Weights of a small multi-label audio tagger: log mel input.
Rows from block 13 of a small multi-label audio tagger, named by matrix and row number. Rows with one number belong to one channel. Each number is 200 + 30 x the weight over its row's rms, rounded and kept within 0 to 999. All counts start at 0.
After each channel's rows are labels from the 100 clips, of 14976, where the channel reaches its largest size: "responds to" is what is common among them. Only what is clearly more common there than usual is listed. The data: simulated sounds of rotating machines with and without faults.
# filt: filter width-5 conv, dilation 8 (model.blocks.13.filt.weight, 192x192x5, each kernel summed), inputs 128-159
# gate: gate width-5 conv, dilation 8 (model.blocks.13.gate.weight, 192x192x5, each kernel summed), inputs 128-159
# out: residual pointwise conv (model.blocks.13.out.weight, 192x192x1, transposed), outputs 128-159

filt.66,197,271,216,249,164,223,232,228,233,198,177,193,154,171,232,223,212,164,255,246,212,199,197,179,243,159,266,189,221,180,159,166
gate.66,217,207,224,165,154,170,160,166,191,190,228,157,202,190,224,151,180,168,191,259,252,184,210,207,168,170,185,143,264,187,238,212
out.66,208,244,211,187,204,158,173,198,205,179,153,202,159,207,218,181,173,187,197,144,177,197,190,156,140,168,274,250,250,168,189,214
responds to: grinding

filt.97,222,188,216,141,218,164,196,191,232,161,176,164,136,177,203,212,174,218,197,220,206,180,178,216,210,219,198,169,232,170,192,163
gate.97,187,186,208,211,154,179,252,216,188,222,145,150,146,201,176,190,134,173,209,222,202,183,161,194,215,200,193,209,207,188,146,199
out.97,243,224,190,198,197,233,233,212,218,196,200,206,195,155,195,166,174,235,192,208,186,203,220,196,210,203,152,164,180,187,201,194
responds to: fan; grinding

filt.128,210,198,280,220,186,218,219,188,181,170,199,220,141,203,172,238,194,211,149,192,163,185,141,190,173,265,188,201,209,207,211,214
gate.128,221,207,242,230,187,222,266,209,194,140,219,189,186,189,181,192,198,184,208,167,242,201,220,190,164,193,181,266,195,212,183,210
out.128,184,184,216,206,175,221,245,187,186,184,182,244,180,193,187,249,204,238,175,195,188,258,113,154,141,234,162,192,206,206,169,236
responds to: gearbox

filt.22,220,168,197,182,178,187,193,224,175,218,200,183,194,249,221,229,197,214,237,220,225,231,194,171,150,196,207,215,276,194,228,166
gate.22,191,276,244,189,197,210,266,211,236,220,246,176,177,152,193,161,173,208,177,243,135,264,208,242,210,151,182,203,164,190,178,238
out.22,194,176,218,175,167,193,239,232,196,193,207,196,186,204,180,222,178,132,215,165,205,226,233,146,194,204,217,224,130,184,209,176
responds to: rattle

filt.70,219,198,172,151,132,200,156,184,174,170,258,186,171,238,189,165,159,201,263,180,166,208,230,228,199,225,258,227,190,211,145,185
gate.70,181,210,240,252,227,176,219,257,171,207,152,207,191,185,215,215,223,186,179,214,232,141,207,147,222,244,177,187,228,178,260,213
out.70,175,189,186,166,257,212,183,165,158,148,204,203,225,208,235,214,194,251,218,170,190,238,204,227,220,212,229,250,216,206,154,233
responds to: turbine

filt.157,190,222,149,178,216,216,263,170,229,195,200,198,193,244,237,179,173,234,211,184,125,246,188,221,210,142,172,218,156,213,182,181
gate.157,216,208,207,184,145,198,170,161,136,152,258,198,174,198,220,218,208,219,206,193,202,195,212,221,200,233,284,174,217,198,181,184
out.157,201,196,213,198,226,214,223,180,189,204,182,170,222,243,178,127,195,158,188,186,231,201,187,191,185,146,197,199,137,162,171,211
responds to: gearbox

filt.38,193,199,212,150,175,195,207,195,168,232,226,173,198,205,249,204,206,172,178,227,132,200,189,202,210,192,242,178,200,207,186,166
gate.38,239,261,207,221,162,161,209,226,240,163,219,204,156,180,235,187,162,159,218,253,149,136,217,209,182,198,178,203,215,190,233,257
out.38,177,171,199,255,178,192,169,224,196,221,226,195,211,209,192,199,213,201,234,272,186,208,203,202,201,193,177,219,216,183,180,217
responds to: rattle; electric motor

filt.98,223,206,266,180,235,239,240,195,216,196,242,204,229,189,162,125,195,245,196,192,177,278,144,166,208,176,197,194,189,200,158,149
gate.98,257,207,216,216,222,196,207,213,210,199,219,179,185,149,206,141,165,197,198,249,181,178,248,208,188,198,195,212,218,200,163,250
out.98,240,162,234,229,275,181,198,173,184,174,244,223,150,212,243,258,209,248,177,218,152,256,212,211,223,200,199,193,176,236,172,219
responds to: squeal

filt.2,193,168,215,191,233,196,228,231,175,244,159,181,166,222,176,222,210,152,220,151,171,226,207,188,207,252,228,205,185,223,192,223
gate.2,206,229,221,194,194,175,251,241,147,225,181,195,209,186,244,203,180,198,235,251,198,217,189,214,170,183,151,198,219,173,189,220
out.2,215,225,196,238,190,214,178,193,218,193,215,170,213,240,193,256,229,210,214,191,172,172,200,186,218,259,176,178,211,194,245,172
responds to: rattle

filt.139,190,214,219,205,247,163,195,167,221,170,158,161,173,180,232,176,238,222,195,192,190,216,179,203,174,224,166,213,226,199,209,186
gate.139,220,189,227,166,179,261,160,268,173,218,167,231,187,225,213,210,176,175,177,223,170,178,201,150,192,216,161,170,171,171,181,240
out.139,174,146,273,190,237,186,197,215,224,253,196,145,250,239,191,174,232,221,248,206,234,208,238,188,229,212,141,159,244,212,210,226
responds to: electric motor; turbine

filt.12,226,232,210,164,217,212,197,230,81,196,209,177,152,224,143,148,212,201,200,189,213,145,251,167,248,198,238,205,179,180,162,163
gate.12,225,211,253,185,161,218,265,245,197,257,197,142,166,212,148,207,195,192,211,253,230,185,213,161,224,177,181,172,190,149,180,177
out.12,231,183,178,185,197,181,202,211,186,149,218,189,178,261,219,206,180,279,235,179,198,172,164,166,166,214,180,202,224,219,253,182
responds to: rattle; fan

filt.136,238,242,176,187,184,172,199,192,209,181,218,197,194,161,199,229,210,192,208,227,205,204,204,282,165,168,252,144,205,158,183,228
gate.136,179,172,221,256,144,170,202,216,181,239,203,182,202,272,238,186,157,169,247,198,167,188,173,191,205,203,197,271,206,229,172,118
out.136,179,184,236,194,184,221,202,156,227,178,191,202,245,172,219,194,238,203,118,151,236,209,142,145,239,179,207,184,198,184,178,249
responds to: fan

filt.125,171,184,187,250,205,228,178,172,212,137,137,212,272,211,206,267,211,187,160,157,224,215,171,231,231,163,215,205,199,208,212,187
gate.125,233,157,253,216,156,173,158,229,181,155,189,181,217,194,162,246,203,208,211,268,200,197,196,160,151,160,234,206,214,192,140,189
out.125,148,202,191,264,191,211,185,168,239,188,189,230,196,202,195,222,235,210,245,204,215,198,204,216,207,234,229,263,130,219,205,197
responds to: rattle

filt.112,220,205,170,241,197,171,217,201,175,241,197,196,218,194,213,218,204,170,214,208,296,138,152,208,206,173,166,183,212,174,244,188
gate.112,240,216,232,196,202,195,236,220,187,159,218,151,171,170,229,201,155,194,204,228,184,217,214,229,174,179,222,208,186,188,187,210
out.112,155,200,167,216,210,174,193,169,197,195,178,146,169,162,214,238,149,246,210,223,220,179,180,260,218,156,198,225,199,202,268,214
responds to: grinding

filt.84,217,233,138,210,147,160,196,188,150,204,179,174,233,145,204,158,195,216,199,149,182,206,200,244,222,190,165,204,161,194,156,190
gate.84,236,227,200,207,166,227,204,218,222,236,191,203,244,184,204,183,150,187,262,256,140,146,208,159,229,188,142,202,203,167,186,225
out.84,193,247,186,229,191,137,190,201,162,152,232,195,243,222,176,240,127,193,184,204,191,149,195,185,163,224,180,162,186,267,165,172
responds to: turbine

filt.59,199,154,201,179,173,180,183,229,219,201,175,197,209,229,157,186,192,247,170,196,198,136,159,166,235,209,240,130,209,191,151,237
gate.59,250,188,208,222,193,167,199,258,194,190,212,184,225,184,147,211,152,186,241,221,179,211,227,159,174,163,170,240,166,182,208,224
out.59,181,207,202,198,203,198,174,154,182,209,185,210,160,217,243,220,201,268,208,227,230,236,212,239,217,180,193,204,206,213,166,221
responds to: squeal

filt.110,231,196,218,221,170,235,175,264,202,219,197,237,189,187,215,208,159,212,197,213,231,156,179,144,181,212,173,223,152,220,200,232
gate.110,250,162,235,213,224,174,229,210,184,171,165,182,197,230,181,162,220,201,157,251,226,160,274,196,213,234,257,205,248,186,194,192
out.110,230,196,173,163,213,185,190,235,193,194,198,158,284,170,138,187,211,218,222,222,230,224,214,250,239,191,225,199,201,196,212,188
responds to: gearbox

filt.174,206,187,139,259,181,155,178,196,153,233,188,168,200,171,154,160,205,253,237,173,226,196,216,186,223,180,205,209,230,191,204,224
gate.174,201,178,225,219,164,215,211,197,184,228,222,158,204,201,207,271,121,180,210,216,178,226,200,181,232,175,208,208,218,169,179,218
out.174,206,175,228,207,169,174,200,198,172,184,182,211,186,173,198,209,155,216,204,168,136,265,220,194,197,180,175,167,248,265,190,173
responds to: fan

filt.1,181,165,176,199,123,212,160,233,226,211,215,171,223,236,310,210,191,241,175,225,221,204,201,173,206,175,164,198,147,202,202,221
gate.1,215,209,231,247,198,208,234,198,229,236,221,162,166,141,143,171,163,190,234,221,216,248,165,193,171,155,199,168,205,172,155,244
out.1,202,205,171,207,121,179,217,205,233,226,154,181,184,179,228,222,184,200,199,229,213,260,125,239,276,196,176,182,189,227,227,194
responds to: grinding; thin (high-pass)

filt.129,230,194,216,206,204,238,221,230,189,234,198,185,178,177,147,189,166,191,184,219,234,199,159,181,179,229,165,160,170,171,176,196
gate.129,225,211,213,141,207,187,217,196,204,226,238,168,199,247,263,163,165,208,188,213,177,273,206,200,217,171,187,199,183,197,195,219
out.129,185,223,205,186,196,197,191,204,178,225,212,185,226,185,234,130,221,242,184,304,224,199,190,283,208,243,237,222,227,190,201,201
responds to: squeal

filt.17,194,214,188,174,189,175,202,203,205,212,215,270,201,191,240,157,187,147,245,200,167,187,151,148,208,197,158,240,176,194,197,184
gate.17,259,220,208,218,198,219,213,204,222,230,200,197,169,174,218,150,225,197,209,227,157,234,166,157,169,211,179,233,143,221,194,187
out.17,215,222,170,212,162,146,153,236,166,182,225,261,180,189,211,211,231,181,256,220,206,228,217,121,182,193,158,221,130,188,196,179
responds to: electric motor

filt.165,169,156,240,174,221,241,226,169,186,162,191,253,245,214,233,213,219,144,204,156,207,203,188,163,165,198,209,225,209,235,176,158
gate.165,178,252,221,178,201,197,211,155,227,212,208,143,161,204,225,205,144,207,222,184,189,235,208,229,219,148,193,199,196,162,163,292
out.165,200,182,190,166,214,236,145,247,182,179,233,192,265,224,241,218,249,192,239,162,210,188,223,232,231,147,190,167,242,205,240,242
responds to: grinding; thin (high-pass)

filt.159,180,156,162,145,228,271,211,153,189,182,260,222,221,191,182,232,154,210,193,184,221,217,204,221,250,192,208,158,201,203,240,167
gate.159,226,214,219,221,145,185,178,226,221,200,151,161,169,192,202,231,187,238,209,258,177,254,204,179,193,186,196,206,229,188,179,265
out.159,216,208,230,181,190,157,189,215,161,194,170,225,169,163,207,214,229,201,216,186,212,207,267,195,230,223,231,183,259,236,221,188
responds to: grinding; pump

filt.61,198,242,159,181,206,195,227,244,152,239,190,187,205,230,189,141,197,227,191,179,168,212,205,193,210,181,167,226,176,198,236,161
gate.61,261,195,252,163,180,225,193,192,181,150,248,174,169,191,219,195,200,183,195,205,204,199,233,190,211,227,251,156,250,187,171,204
out.61,201,195,192,179,177,203,186,195,208,183,154,182,163,209,181,259,253,212,193,257,186,182,167,194,224,225,138,231,219,203,218,173
responds to: gearbox

filt.67,153,191,219,206,219,157,227,187,178,235,178,192,195,232,163,249,208,180,231,169,161,163,221,157,242,218,169,214,196,202,215,185
gate.67,238,241,164,206,170,157,178,237,240,198,248,194,220,175,217,190,154,215,215,239,182,247,165,223,207,162,195,194,169,162,197,260
out.67,195,215,170,220,171,177,222,235,158,226,240,214,183,184,218,204,184,175,179,232,201,226,269,172,189,193,248,190,196,177,254,190
responds to: rattle; bearing knock

filt.171,205,199,236,234,174,179,216,224,218,197,225,178,136,128,146,187,162,156,201,239,200,189,196,233,139,169,280,171,197,187,173,202
gate.171,203,202,230,221,201,237,198,174,251,232,218,172,214,182,274,202,149,195,222,263,206,275,217,170,226,201,162,169,184,154,177,247
out.171,187,190,200,170,165,195,196,194,195,220,235,210,172,144,165,256,189,183,174,230,223,192,193,215,167,174,213,211,208,217,255,249
responds to: grinding